config.toml
model = "image classifier"
dataset = "cartoon faces"
train_examples = 101725
image_size = 32
crop_scale_min = 1
horizontal_flip = false
translate = 0.12
color_jitter = 0.2
targets = ["expression", "face colour"]
num_classes = [8, 7]
arch = "gmlp"
norm = "layernorm_no_bias"
mlp_ratio = 6
patch_size = [4, 4]
conv_stem = true
layers = 12
width = 256
label_smoothing = 0.2
loss = "cross_entropy"
residual_init = "scaled_by_depth"
optimizer = "soap"
beta2 = 0.999
lr = 0.0031
beta1 = 0.95
shampoo_beta = 0.999
eps = 1e-08
precondition_frequency = 25
max_precond_dim = 1536
one_sided = false
adamw_lr_other_params = 0.0014
grad_clip = 5.0
steps = 9600
batch_size = 512
epochs = 48.3
lr_schedule = "linear"
final_lr_fraction = 0
warmup_steps = 960
weight_decay = 0.1
adamw_weight_decay_other_params = 0
Rows from block 6, named by matrix and row number. Rows with one number belong to one neuron. Each number is 128 + 24 x the weight over the matrix's rms, rounded and kept within 0 to 255. All counts start at 0.
# u: gMLP up (value half) (model.blocks.6.mixer.u.weight, 768x256), inputs 128-255
# v: gMLP up (gate half) (model.blocks.6.mixer.v.weight, 768x256), inputs 128-255
# out: gMLP down (model.blocks.6.mixer.out.weight, 256x768, transposed), outputs 128-255
u.728 [134 114 120 117 151 184 100 111 122 138 113 123 140 106 149 152 116 151 120 148 141 142 125 106  91 126 103  88 132  99 122 122 127 146 127 101  95 119 147 116 138 112 138 118 138 142 142 123 123 108 161 124 138 117 134 106 134 151 124 117 117 108 142 117 136 108 104 140 150 143 121 122 120 122 118  97 148 122 116 104 136 143 116 136  87 147 100 142 135 167 138 105 110 138 140 130 126 147 129 125 147 130 142 134 155 130 131 147 116 139 149 153 104 136 105 113 139 127 149 131 135 116 114 132 142 142 141 131]
u.729 [127 133 136 122 138 124  93 125 110 143 149 158 162  86 171 114 107 103 146 143 133 126 140 128 120 108 126 127 115 130 164 134 143 112 136 113 122 119  95 118 135 111 154 101 125 108  92 106 111 122 136 116 148 133 146 106  85 126 133 127 139 110 154 116 113 141 100 144 173 125 119 142 101 111 152 140 118 137 101 137 134 126  84 129 104 132 124 136 182 125 183 110 118 143 133  74 107 105 114 112 120 152 176 151 116 143 147 167 145  85 130 105 143 130 105 128 133 126 115 146 143 133 142 156 143 117 151 141]
u.730 [158 152 150 172 103 153 117 120 116 110 143 128 115  80 144 154 125 110 124 104 101  94 118 144  89 137 127  96 135 119 137 129 131 124 103 110 169 136 134 114 134 140 103 147 114 132 107 108 125 115 139 124 125 123 123 120 150 145 121 133 140 133  75 148 121 164 118 132 106 161 100 132 110 145 147 134 107 147  89 119 107 126 125 111 131  87 119 130 135 144 117  91 106 144 126 126 159 129 102 123 120 164 165 123 130 152 101 155 144 142 120 140 111 125 119 116  95  97 120 132 122 104 151 135 126 125 171  93]
u.731 [ 80 154 140 158 132 179 147 124 142 144  74 134  97 195 153 102 135 155 129 111 100 146 102 151 111 135 154 138 142 135 154 107 116 121 164 160 151 132  96 113 109 152 140  99  91 130 144  94 130 141 115 142 146  88  61 168  98 103 123 116 149 107 121 126 136 123  96 139 152 150 134 145  90 100 132  78  94 146 162 151 105 129 124 155 124 159 143 143 127 118 150  85 143 106 156 117 155 154 113 139 124 126 120 167 111 131 150 148  84 100 106 107 146 170 133 109 101 144 117 125  96 107 105 133 183 153  86  92]
u.732 [136 140 112 150 106 111 132 134 132 131 142 133 106 134 139 143  99 114 137 119 127 125 117 141 141 135 118 141 131 135 124 127 141 125 128 134 134 125 127 127 134 116 111 105 130 143 113 139 125 118 150 139 119  92 125 146 102 120 129 131 121 142 123 124 127 131 120 135 130 146 134 121 131 146 152 107 132 146 132 106 146 113 100 137 128 131 136 125 131 110 136 126 116 145 114 133 139  92 120 130 137 114 131 140 163 149 131 138 142 121 120 120 116 125 123 132 123 147 146 142 143 150 129 107 132 127 168 146]
u.733 [142  79 142 150 101 195 160 153 167 142 146 140  78 109 103  80 179  61 139 159 131 143 168  78  84 106 191 175 128 111 122 119 144 140 160 166 158 115 138  90 183 195 136  98 147 127 123  92  73 183 145  71 134 124  77 129 101 137  78 126  94 151  73 115 131 146 143  97 183 145 139 121 128  82 165 144  61 171 118 139 122 110 138 106 128 128 150 171  92 103 160 137  61 139 141 106 102 136 139 108 146 131 149 131 126 149 202 194 130 188  88 184 182 114 124 167 114 151 117 125 139 120 172  97 130 140 163 134]
u.734 [117 111 138 120 142 116 154 147 130 118 106 150 129 113 119 165 125 126 144 137 138 138 122 121 141 142 148 103 122 130  96 125 113 131 122 101 156 131 101 118 124 107 138 165 130 109 145 124 124 115 123 108 142 127 125 110 125 127 114 139 147 134 141 109 110 107 109 152 120 145 147 132 114 118 123 133 100 150 155 129  87 149 132 118 101 154  98 128 151 115 108 112 107 123 130 127 103 175 111 144 100 103 156 162 158 117 137 123 136 169  96 128 127 115 143 120 102 122 131 123 125 140 163 127 127 134 138 114]
u.735 [114 137 118 150 137 130 100 110 104 124 109 153 101 139 105 145 123  98 155 157 141 128 116 105 105 135 143 143 129 114 169 129 141 115 102  98 114 186 165  99 109 114 165 160 102 159 140 115 145 128 145 104  82 123 152 103 164 166 151 110 166 114 157 109 108 123 129  92  93 153 146 109 123 161 118 109 120 146  91 108 121 132 158 147 141 142  93 135 107 151 131 151 105 101 127 116 142 137 134 136 119 139 156 128 156 133 151 141 158 161 124  84 119  96 118  96 114 112 119 135 154 117 144 121 109 154 128 132]
u.736 [159 135  94 150 152 120 118 128 139 123 130  70 122  68 128 122 100 106 179 134 133  89 166 127 156 155 157  85 119 156 177 136 171 144  97 164 115 121 109 145 165  94  91 132 174 119 126 103 129 128 129 126 124 146 159 126 126 165 111 150 111 142 112  84 127 151  90  53 133 109 135 129 123 106 118  97  89 159 178 165  97 144 142 153 125 106 155 118 109 132 129 113 150 125 116 121 108 135 116  90 172 100  89 124 155 180 118  95  88 133 120 158 140 112 140  85 102 145  94  87 135 115 133 135 132 125 180 163]
u.737 [141 161 109 131 144 148 139 108 107  86 117 133 109 116 141 122 160  95 159 127 126 120 111 140 106 129 117 120 125 155 140 141 177 117 120 115 135 146 152 115 178 121 107 116 104  72 114 123 151  90  94 115 127 100 143 126 106  88 143 169 121 160 101 107  83 102 139 122 140 180  90 149 173 143 128 118 154 130 171 121 147 107 122 126 154 110 138 127 122 142 126 104 136 134 160 125 131 129 132 138 121 147 116 152 102 158 130 151 142 138 134 112 111 107 171 113 170 138 163 116 100 112  82 142 121 118 146 171]
u.738 [112 104 116 112 135 121 165 123 113 146  89 139 127 107 149 159 120 149 121 125 105 108 139 132 107 137 143 135 117 132 119 129 163 127 108 136 148 115 154 107 129 110 124 117 125 131 143 113 129  93 124 121 125 130 131 117 110 115 117 122 132 130 129 111 147 119 134 136 138 150 136 130  94 116 123 130 139 122 140 125 139 123 129 124 125 120 156 143 142 135 113 137 117 123 142 142 114 125 128 114 146 150 139 133 131 158  83 119 143 124 140 141 144 128 130 131 115 117 126 136 158 122 117 135 130 174 145 108]
u.739 [124 120 115 119 151 112 127 140 110 105 124 136 137 148 150 163 130 138 135 141 154 110 123 132 103 134 124 113 134 130 163 105 140 136 121 141 130 126 159 107 118 112  94 137 138  96 112 135 165 147 129 151 111 161 135 126 112 145 126 108 150 127 112 142 145 157 155 131 113 131 127 131 100 107 130 103 150 156 129 144 160 120 149 130 110 139 117 108 113 112 140 124 110 154 138 104 160 130 147  95 124 108 130 121 118 145 139 148 108 139 151 126 113 112 107 121 117 136 113 116 125 109 153 124 114 113 159 141]
u.740 [129 131 103 172 107 132 125 132 110 183 121 130 156 165 135 178 117 142 137 137 142 104 138  98  85 156 122 127  97 151 123 151 138 119 164 122 103 113 102  86 165 144 121 149 141 114 127 134 180 121 121 125 137 107 105 144 122 132 128 120 132 164 141 126 110 123 116 151 122 135 142 136 122 141 122 138 132 126 111 194 133 111 119 102 134 130 103 108 137 148 139 135 128 116 126 113 123 154 136 120 107 108 123 177 119 116 125 140 156 164 140 145 130  84  96 145 114 152  87 132 170 112  94  83 151 130 146 116]
u.741 [131 137 140 129 112 110 145 119 148 152 128 102 124 144 152 134 117 113 150 100 128 103 105 135 113 121  99 119 106 117 112 132  89 150 135 146 127  86 125 121 171 136 142  92 148 102 150 124 100 136 129 106  99 110 155  93 124 124 117 105 115 137 125 126 140 121 128 139 146 130 145 137 118 127 148 148  98  82 133 156  93 129 100 134 125 142 150 160 143 160 121 112 131 110 123 161 152 142 119 102 122 116 115 117 145 153 101 141 119 105 119 156 128 134 142  96 140 114 123 109 118 104 116 140 131 115 108 154]
u.742 [146 131 118  73 105  99 104 197 109 183 145  63 123  98 168 112 112 113 155  88  99 148 138 102 201 146 133 169 169  88 100 148 158  74 156 118 191 107 124 138 160  90 129 161 132 138 122  61 170 127 155 142  89 136 122 192 202 167 105 115 158 163  42 127 176 113  66 108 153 115  89  86 149 149 105 157  81 147 191 174 237 128 106  92 161  96 159 195 101  82 107 143 194  95 107 121 106 113 151 150 137 148 117 107 116 123 115  91 123 149  93 109 206 113 109 124 198 101 164 148 176 103  65 146  92 135 110 146]
u.743 [110 125 117 124 143 103 129 158 111  86 177 157 166 133 119 138  88 112 164 127 147 102 144 136 155  99 122 116 123 114 121 109 140 124  89 107 108 115  88 127 107 139 133 151 121  98 150 113 134 129 115  97  98 125  91 139 123 146 166 146 171 114 137 153 129 124 166 132 144 122  87 157 160 169 130 113 148  83 126 138 126 109 135  90 148 141 140 154 119 125  61 143 133 102 122 151  87 113 149 132 148 123 126 129 154 113  81 109 145 128 112 158 121 134 147 107 117 126 128 127 105 120 103 130 131 147 167 125]
u.744 [111 116 136 126 129 114 139 102 133 119 158 135 137 141 120 145 115 113 125 163 107 130 132 124 169 147 143 121 120 123 123 135 138 112 138 111 105 136 130 149 160 150 127 136 115 108 166 110 112 128 106 122 102 116 103 112 141 121 133 131 157 119  88 114 142 112 118 119 141 116 121  99 134 145 131 121 113 120 137 132 142  92 130 129 128 105 126 108 141 149 113 139 143  90 141 117 110 123 137 105 100 147 134 147 116 140 104 154  98 143 111 109 151 143 107 134 139 122  85 119 165 125 134 117 147 145 139 175]
v.728 [135 118 132 102 124 158 123 110 124 146 133 124 137 118 113 159 149 125 133 134 125 128 142 116 134 117 120 120 149 123 151 140 121 111 141 114 148 121 140 121 148 123 105 126 120 123 133 134  98 124 129 138 133 101 132 124 110 113 125 141 141 135 120 125 113 133 104 155 122 137 127 121 133 122 140 153 157  99 135 129 151 138 153 116 144 121 119 110 117 110 118 125 133 124 124 136 123 119 134 103 113 107 149 146 126 131 120 110  82 132 138 112 126 113 110 158 155 124 148 113 113 119 147 118 136 120 139  72]
v.729 [132 134 109 119 150 118 141 135 103 164 123 126 128 147 126 158  98  98 153 107 122  74 121 127 111 124 134 106 133 124 132 125 134 168 121 169  90 175 149 149  67  96 146 126 110 134 173 147 140 125 119 148 121 112 111 102 141 127 152  90 178 169 150 151 119 164 172 134 151  97 142 114 152 109 122 110 116 174 171 145 139 105 107 149 127  83 152  93 112 135 121 142 169 139 129 143 120 133 117 143 120 153 115 120 190 135 107 103 120 134 117 112 160 182  95 124 144 145 137 100 140 143 126 126 144 103 109 141]
v.730 [ 90 136 115 110 131  84 148 152 128 146 132 102 117 111 100 128 144 146 154 124 119  95 176 165 108  78 106 117 102 128 119  83 134  99 118 101  97 134 144 113 140  84 111 121 170 126 108 136 157 114 130 139 129 137 149 107 133 137 156 119 122 135 145 140 107 105 134 152  97 144 137 107 135 127 121 134 136 133 119  91 123 107  98 149 153 102 126 137 141 105 145 158 144 115 126 151 163  91  97  93 158 138 111 134 136 105 119 125  95 160 140 115 151 125 136 136 156 138 122 135 121 129 133 150 110 172 157 116]
v.731 [148 168 149 113 129 159  86 124 112 144  99 150 128 123 137 146 133  82 135 134 154 134 154 156 122  98 110  98 122 155  91 135 132 111  86 129 106 145 133  92 105 117 130  92 154 130 104 129 145 158 108 125  95 107 132 143  87 125 162 143 134 165 142 106 109 130 137 101 139 132 117 106 132  93 122 125 103 112 169 158 116 125 150 143 149 180 130 139 106  98  74 104 160 146 133 110 101 106 150 126 100  99 126 168 154 161 136 135 138 108 105 122 139 144 143 130 154 135 152 127 119 123 108 157 144 111 144 104]
v.732 [123 136 130 121 128 120 142 125 105 113 155 128 124 130 112 138 132 121 156 130 122 120 131 125 119 147 141 118 139 128 142 123 140 124 143 128 148 128 129 138 142 128 125 120 134 106 127 137 135 105 129 112 120 146 109 130 122 140 142 145 125 127 127 134 118 141 106 140 100 124 128 137 122 132 123 115 136 129 111 136 149 144 122 113 130 151 156 145  96 119 129 148 126 110 108 123 135 125 135 117 129 103 118 121 139 119 126 128 132 135 140 118 131 129 139 135 135 125 158 137 127 129 124 148 129 121 133 106]
v.733 [141 108 147 143 155 141 119  92 150 119 146 149 200 102 140 129 127 129 121 139 123 143  95 153 121 128 135 105 169 125 139 139 149 169 110 123  86 114 122 136 160 110  83 128 143 106 132 148 139  78 150 143 128 133 116 105 110 166 167 144 128 101 148 103 102 118 133  98  85 143 100 110 138 162 148 157 162 110 148  83 130 129 100 141  82 151  97 114  72 112 105 105 199 128 166 130 128 107 108 125  79 111  96 134  86 109 179  71  89 108 126 104  84 148  78 119 148 112 165  89 180 135  79 139 141 147 144 124]
v.734 [143 131 135 125 114 129 128 101 127 108 123 127 129 109 127 114 130 133 147 135 112 117 127 138 122 131 138 140 143 122 127 130 106 143 120 131 125 109  93 117 138 113 122 136 125 142 111 155 137 115 119 127 108 107 117 120 112 139 116 142 149 122 130 120 133 149 137 135 154 141 150 146 147 124 116 130 111 123 123 160 138 129 106 126 128 122 126 122 108 122 142 133 113 133 148 119 157 143 133 134 122 115 143 125 133 130 124 146 128 162 141 147 132 117 127 126 107 137 121 133 140  99 126 102 123 120 134 120]
v.735 [150 132  90 101 107 108 106 103 122 151 113 123 131  54 135  74 131 106 134 110  98 151 124 119 175 117 131 127 129 138 151 127 144 115 134 125 168 115 113 135  78 148 117 146  98 119 165 101 143 111 132 102 150 163 165 132 141 141 123 105 130 151 151 122 109 122 113 135 141  99 143 131 111 126 121 143 136 129 136 163 102 128 127  96 112 134 118 119 131 121 107 146 105 125 130 145 169 100 135 116 152 128 109 133 128 135 140 103 144 117 135 148 165 124 113 120 136 122 144 142 104 116  97 140 100  65 133 112]
v.736 [117  75 124 155 131  75 125 135 119  67 126 157 119 112 154  44 162 123 132 121 138 139 178 119 119 140 111 123 119 157 124 164 104 144 125 115 108 144 147 142  82 136  90 133 143 122 103 117  73  69  72 160 158 175 176 115 120 129 148  56 163 169  99 132 136  69 127 125 121  91 163 157 124 115 192 130 108 127 127 192 127  48 117 153 109 103 152 157 162  73 176 126 224 122 164 140 137 138  93 100 124 169  82 103 154 128 162  84 111  86 153 131 184 181 113 109 113  97 148 101 119 163 124  80 151 100 160 157]
v.737 [142 123 152 151  90 135 167 110 129 107 136 109 121 113 154 127 123 112 174 148  85 120 136 162 133 166 146 142 121 147  64 107 112  93 139 118 132 136 139 119 112 127 131 113 143  95 125 147 116 107 128 128  94 137 134 118 166 169 102  70 132  95 113 118 117 136 102 151 150 130 112 128 146  98 109  99 116 155 117 143 100 133 105 107 143 119 138 119 198 118 158 136 107  99 125 128 155 156 117 121 120 142 154 116 129 165  89 140 166 126 104 131  96 127 156 109 142  85 125 128 143 138  83 127 125 111 124 175]
v.738 [113 136 139 129 143 116 137 131 126  87 141 140 128 143 137 127 114 161 118 149 126 111 109 117 125 137 165 115 124 132 150 148 126 150  88 111  94 110 136  94 149 135 121 136 146 125 139 114 107 141  96 110 140 111 126 126  73 146 116 150 115 127 117 138 146 136 125 104 197 113 146 139 123 123 125 149 142 114 153 153  98 137 154 154 107 122 144 133 158 132 110  95 103 128 114 139 161 129 185 106 109 122 127 179 124 152 149 124 135 116 109 129 107 155 140 139 121 131 109 106 157 125 123 151 147 106 122 170]
v.739 [143 141 110 109 113 145  94 174 147  96 111 110 125 119 164 127 164 121 120 100 117 114 123 143 112 123 141 122 120 103 106 108 130 109 144 155 121 113 109 125 144 123 107 163 139 126 130 137 138  82 120 142 116 107 115 148 111  98 141 130 131 114 122 127 136 165 125 125 115 111 111 117 150 110 134 128 118 123 130 151 136 144 138  91 110 133 126 114 118 160 146 110 117 108 141 121 113 133 157 105 134 139 123 130 143 119 140  99 143 132 149 108  94 146 121 103 110 103 127 121 115 130 116 139 140 150 133 119]
v.740 [128 116 174 126 127 145 141 149 147 121 182 112 141  76 130 115 142  98 135 124  81 162 111 135  94 142 118 145 142 150 116 138 127  94 115 121 104  81 139 103 163 122 119 127 136 127 130 125 157 102  85 147 123 118 146 131 131 110 138 129 138 131  95 153 104 113 121 128 169 131 137 134 146 134  91 144 117  96 135 140 141  89 126 120 139 156 150 132 156 110 105 151 162 112 150 162 112  95 124 167 129 141 113 134 143  88 151 122 139 138 103  91 140 126 150 104 140 141 118 132 153 141 128 144 132 139 137 161]
v.741 [152 124 135 117 108 144 116 101 107 116 132 176 141 145  96 157 137 120 146 148 135 136 106 136 113 133 114 124 126 102 135 108 148 110 121 115 163 146 125 114 123 103 117 121 110 100 120 108 138 122 138 135 120 129  98 121 139 117 139 107 145 120 106 143 140 118  94 136 124 170 114 145 132 122 133 147 138 140 126 133 118 137 114 165 126 150 120 148 149 125 147 146 161 138 113 139  67 107 138 152 130 110 108 163 133 126 122 146 117 111 135 145 148 152 107 128 115 141 109 113 139 117 135 160 134 126 127 148]
v.742 [108 153 147 108  28 134  96  65 130  95 132 112 117 146 142  92 105  80 195 109 130  73 101 233  77 206  98 116 115 147  73 136 153 131 149  95 106 150 100 136 143  83 160 156  80  94 156 132 130 177 108 195 133  97 130  76 150 150 102  86 204 100 139  96 171 100 149 170 122 116 151 159 144 150 179 130 118 113 185 128 113 113 169 137 161  96 126 153 160 136 134 103 143 179 108 140 121 115 145 132 151  51  74 109 118 128 196  48 117 156 119 130 142 186  78   0  73 113  84 185 126 121  96 150  87 107  86 128]
v.743 [198 119 134  85 110 121 146  92 126 127  93  94 105 103 114 139 126 157 122 112 103 117 100 128  89 215  90 127 100 112 129 116 101 114 102 115 117 116 137 150 158 126 160 144 140 134 180 142 119 117 150 115 170  88 112 162 194 139 144 135 132 144 188 126 143 108 128 106 101 129 142 127 142 154  99  99 116 123  89 149 173 129 138  95  65 176 124 119  86 107 124 101 114 115 152 156 150  70  91 162 165 148 117 134 125 109 115  72 115 153 180  76 154 103  95 132 125 183 134 115 128 122 114 123 131 132 145  84]
v.744 [120 131 129 138  57 109 118 140 110 161 147 134 144 115 120 133  84 144 128 130 134 123 119 126 137 147 114 109 158 132 116 117 100 165 120 100 141 124 118  86 123 129 130 118 169 172 159 110 136 125 135 121 122 113 155 110 130 105 131 120 157 123 143 118 151 128 114 119 137 138 158 116 128 112 158 118 147 115 155 121 118 149 147 144 114 119 122 130 162 125 125 128 117 137 148 138 143  74 156 135 129 110 120 120 111 131 175 145 114  91 137 129 145 143  98 134 122 138 108 105 125 148 103 135 141 131 148 107]
out.728 [165 122 114 146 113 110 130 149 108 123 102 124 129 142 128 113 127 148 148 144 119 122 119 149 116 131 117 135 163 148 139 101 115 129 132 131 150 130 139 110  93 173 129 134 151 113 166 141 138 145 138 100 123 136 120 136 144  95 151 124 110  87 105 136 141 126 171 129 118  86 121 135 140 137 116 134  96 125 157 130 124 126 140 143 163  98 117 140 115  94 119 119 136 135 153 122 111 128 145 126 135  94 130 128 115 116 120 106 145 108 135 107 147 128 125 144 133 101 129 124 115 106 137 116 149 111 125 109]
out.729 [142 105 157 155 135  97 125 140 100 141  98 105 128 100 153 150 128 150 105 105 143 135  90 118  98 146 137 160 106 150  96  98 145 130 180 116 140 102 172 157  92  82 119 156  95 151 103 181 139 137 124  99 129 142 132 161 142 102 122 108  89 115 108  94 154 132 134 165 138 111 138 137 142 116 115  82 178 161 156 148 119  99 136  83 143 133 151 119  99  94 138 144 116 128 177 111  87 117 157 113 104 120 115 156 121 112 114 145 123 130 140 166 140 133  95 145 132 166 114 112  91 131 122 151 141 156 131 149]
out.730 [123  97 115 106 140  98 128 132 162 144 136 115 153 143 112 114 106 138 149 138 136 137 128 136 162 143 101 141 123 141 135 118 155 141 142 110  90 128 123 124 107 139 109 137 105 116 149  97 139  95 112 158 162 141 112 154 108 122 138 129 102 108 153 112 150 120 134  89 145 109 132  66 126 111 138 110 164 166 147 122 174 108 122 116  96 117 125 107 125 116 136 109 115 131 150 124  99 120 126 135 130 125 139 122 174 127 132 113 142 123 116 108 135 121 134 159 143 127 111 112 130 140 161 152 111 139 102 131]
out.731 [132 138 121 147 103 126 134 147 133 105 158  98 158 126 133 128  89 144 128  85 119 137 130 137 108 122 123 110 165 102 141 156 168 138 122 153  72 162 100 170  96 103 140 119 112 134 105 149 136 130 120 156 123 157 131 123 140 123 138 138  83 112 161 160 127 104 143 136 136 142 116 140 145 107 122 173 180 131  99 133 128 130 131 151 129 169 146 116 126 125 146 119 108 133 109 109 128 132 140 141 123 114 130  84 172 138 128 158 148 116 157 130  97 144 102 105 110 129  81 146  90 133 145 147 125 113 142 144]
out.732 [130 142 134 120 135 121 106 129 140 138 122 118 145 127 127 126 140 134 126 123 144 120 140 137 128 122 138 142 147 116 137 120  98 121 133  99 130 117  98 125 125 122 136 121 127 133 128 136 106 130 130 119 107 130 130 143 154 132 116 152 144 115 140 143 144 118 132 146 131 144 126 135 118 106 129 163 126 113 103 127 135 137 125 137 115 125 133 138 168 148 121 150 115 124 112 116 120 123 143 135 120 155 117  97  91 122 123 134 109 114 141 136 132 111 118 138 117 130 109 111 124 116 123 124 129 119 117 130]
out.733 [163 134 124 143  97 121 135 141 148 104 107 189 141 177 131 153 146 141 131 142 168  61  62 167  99 153 119  66  82 109 187 134  78 141  92 112 177 204 136 199  74 135 143 126  87 140 134 155 171 102 128 155 145 135 130 192 197 137 150 126 116 112 104 130 101 135 124 160  53  82 202 112 111 146 166 106 135 105 164  91 142 102 122 138  81 187 124  90 147 100 133 136 154  75 149 165 207 150 165 148 131  87 172 136  94 117  95 151 139  44  62 115 111  88 114  90 131 143  77  80 148 117 121 120 167 131 158 106]
out.734 [127 110 113 132  91 163 115 123 114 129 144 110 123 136 155 119 141 132 126 138 137 146 135 118 123 138  89 163 107 138  89  93 160 133 132 160 116 118 142 106 142 108 143  96 118 126 125 136 114 111 132 133 128 102 155 130 153 130 159  82 133 129 116 133 140 161 129  89 157 116  97 117 131 138 129 116 139 143 112 108 163  99 108 151 129 116 119 126 106 135 124 116 154 143 112 136 186 103 146  92 157 141  72  99 104 149 136 132 106  90 165 102 143 126 116 152 165 173 150 122 143 136 148 135 141  91 124 177]
out.735 [142 140 109  96 126 148 122 132 154 115 104 144 150 160 112  93 130 152 153 148 110 112 150 120  93 151 107 138 112 106 116 155 106 146 157  98 169 140 112 122 158 154 130 137 103 110 120 142 101 110 119 115 105 123 155 146 122 126 118 119 100 142 103 134 173 157 133 138 147 135 122 130 113 135  99 157 146  97 106 152 135 111 119 102 116 102 143 150 156 137 116  95 150 143 120 110 123 145 136 114 157 125 153 135 181 145  98  89 106 141 144 168 135 168 158 112 168 112 131 118  94 143 142 165 135  98 117 106]
out.736 [ 81 175 106 107 143 106 157  95 112 132 145 119 148 175 126 141 150 138  69 166 147 172  86 111 179 129 131 114 144 149 136 106 163 161 101 120 144 133 145 132 145 137 202 119 123 114 142  91 122 165 120 122 139  87 136 129 127 122 121 127 116 145 156 149 152 140 151 112 103 110 120 116 133 149 147 114 103 109 121 113 135 105 116 121  58 157  83 127 146 108 135  93 140 119 126  79 156 134 105 152  72 136 104 105  84 161 153 153 101 153 133 116 118  97 137 140 108 122 190 170 125 137 115 180 106 121 124 140]
out.737 [123  93 144  98 127 140 126 139 142 135 146 171 150 103 123 119 118 163 150 163 164 105  89 143 101 141 126 158 122 144 118 130  99 122 109  88 154 126 101 124  80 133 121 120 102 159 109 134 103 125 157 109 132 140  87 182 107 135 104 107 132 119 149 156 111 109  86 145 111  98 151 128 100 136 107 100 107 108 117 116 136 110 102 128  99 161 105 178 139 104 147 130 133 133 142  91 137 122 126 125 133 102 136 132 144 108 113 108 118 122  91 179 119 135  92 142 104 125 111 158 153 130 139 123 156 132 126 117]
out.738 [114 146 118 123  96 117 131 128 105 119 145 130 104 116 125 129 142 141 129 123 140 152 153 134 131 136 111 119 151 105 137 149 140 132 146 146 108 116 149 155 128 143 131 140 131 132 113  91 150 155 118 159 140 124 115 118 116 138 133 146 126 126  96 139 141 137 109 144 127 143 114 122 168 141 153 108 140 116 126 108 133 123 153 137 142 135 132 111 109 141 122 130 129 128 140 130 137 120 134 108 138 127 101 121 134 114 151 124 146 124 109 130 144  97 119 137 111 123 110 116 104 131 114 102 156 143 116 138]
out.739 [118 129 131 139 142 125  90 109 129 169 105 104 118 101 126 130 109 125 122 141 101 154 143 119 166 107 128 129 132 141 110 155 133 107 135 153 105 143 115 134 130 135 144  91  99 164 121 108 126 111 136 110 187 114 122 136  96 159 136 109  93 118 145 147 118 121 138 128  99 121 133 122 121 129 114 160 132 109 123  98  81 131 130 145 122 122 143 117 109 164 129 143 141 124 102 155 145 124 111 184 151 133 132 137 130 138 151 123 139 126 106 129 128 179 140 126 154 139 133 136 145 134 116 124 128 137 109 113]
out.740 [144  86 118 113 152 123 139 122 133  91 105 120 109 124  90 132 139 127 113 171 137 133 134 151 150 105 151 152 144 144 161 122 131 148 111 133 134 137 135 113 138 136 125 124 120 134 138 112 105 120 114 102 106 147 117  81 133 127 110 121 113 151 161 116 130 123 117  95 142 136 133 153 117 115 120 128 127 146 109 131 113  87  99 125 151 104 121 148 108 101 144 124  81 164 115  98 173 150 135 138 113 119 140  95 122 132 166 127 108 136 146 125 113 136 105 149 154 123  98 148 117 153 120 140 108 157 150 134]
out.741 [136 132 150 142  88 155 137 150 109  90 117 144 133 100 151 102 158 122 117 138 165 134 153 114 152 131 100 131  92 111 124  99 165  96 112 117 124 123 124 122 128 100 100 118 151 148 120 145 125 130 118 133 128 110 139 167 118 137 135 133 142 111 124 124 112 126 129 142 137 122 164 116 122 112 138 101 137 156 104 151 145 118 122 158 133 120 115 107 115 117  97 142 133 128 110 140 103 131 157 117 128 114 126 116 137 134 159  97 132 127 134  93 115 124 117 122 138 120 134 148 103 132 116 146 121 137 122 135]
out.742 [ 94 100 136 109 113 114 129 181 118 170 199  97 103 114 103 116  22 141 128 124 131 133 128  60 129 122 182  38 132 139 186 154  94 142 142 182 101  97 136 141 118 102  99  75  78 118 143 139 127 118 132 133 110 158 156 115 105 100  88 114 116 147 153 105 114  92 123 143 129  83  99 160 142 102 129 123 169 176 141  89 103 148 137 123 129  97 147 157 105  94 163 135 141 133 106 144 185 116 160 110 146 170 102  67 151 120 170 152 194 131  97 173  99 154 154 171 162 236 144 119 160 160  94 143 103 157 110 100]
out.743 [120 171 104  83 119 134 154 120 140 127  71 135 106  97  72 114 128 119 151 104 115 116  96 158 136 115 144 164  91 129 102 133  99 107 103 155 113 161 143  68 120 124 106 151 151 116 143 151 154 149 112 159 138  84 149 140 144 141 126 118 102 149  92 129 122 103 101 107 104 163 117 117 143 139 137 158 101 169 126  85 102 155 138 127  97 111 150 114 119 166 140 139 135 136 141 100 142 138 104 133  93 134 146 132 132 143 185 103 118 108 140 110 134 109 123 178 139  52  77 135 128 115 138 124 125 130 133 160]
out.744 [135 142 135 131 112 113 115 136 179 122 131 122 108 101 125 141 110 178 134 127 130 120 159  94 100 120 127 144 132 121 148 139 136 155 127 130 138 117 125 122 104  97 113 154  90 147 123 134 126 168 137 151  95  99 158 153 106 129 124 110 126 132 156 131 131 142 125 114 150 130 156 150 147 103 133 122 134 126 121 131 129 146 140 128 140 149 118 122 164 110 115 117 127 131 104 128 151 113 110 139 149 124 122 115 123 144 144 131 138 109 134 165  92 119 142 131 115 157 146 147  75 122 140 133 122 109 108 127]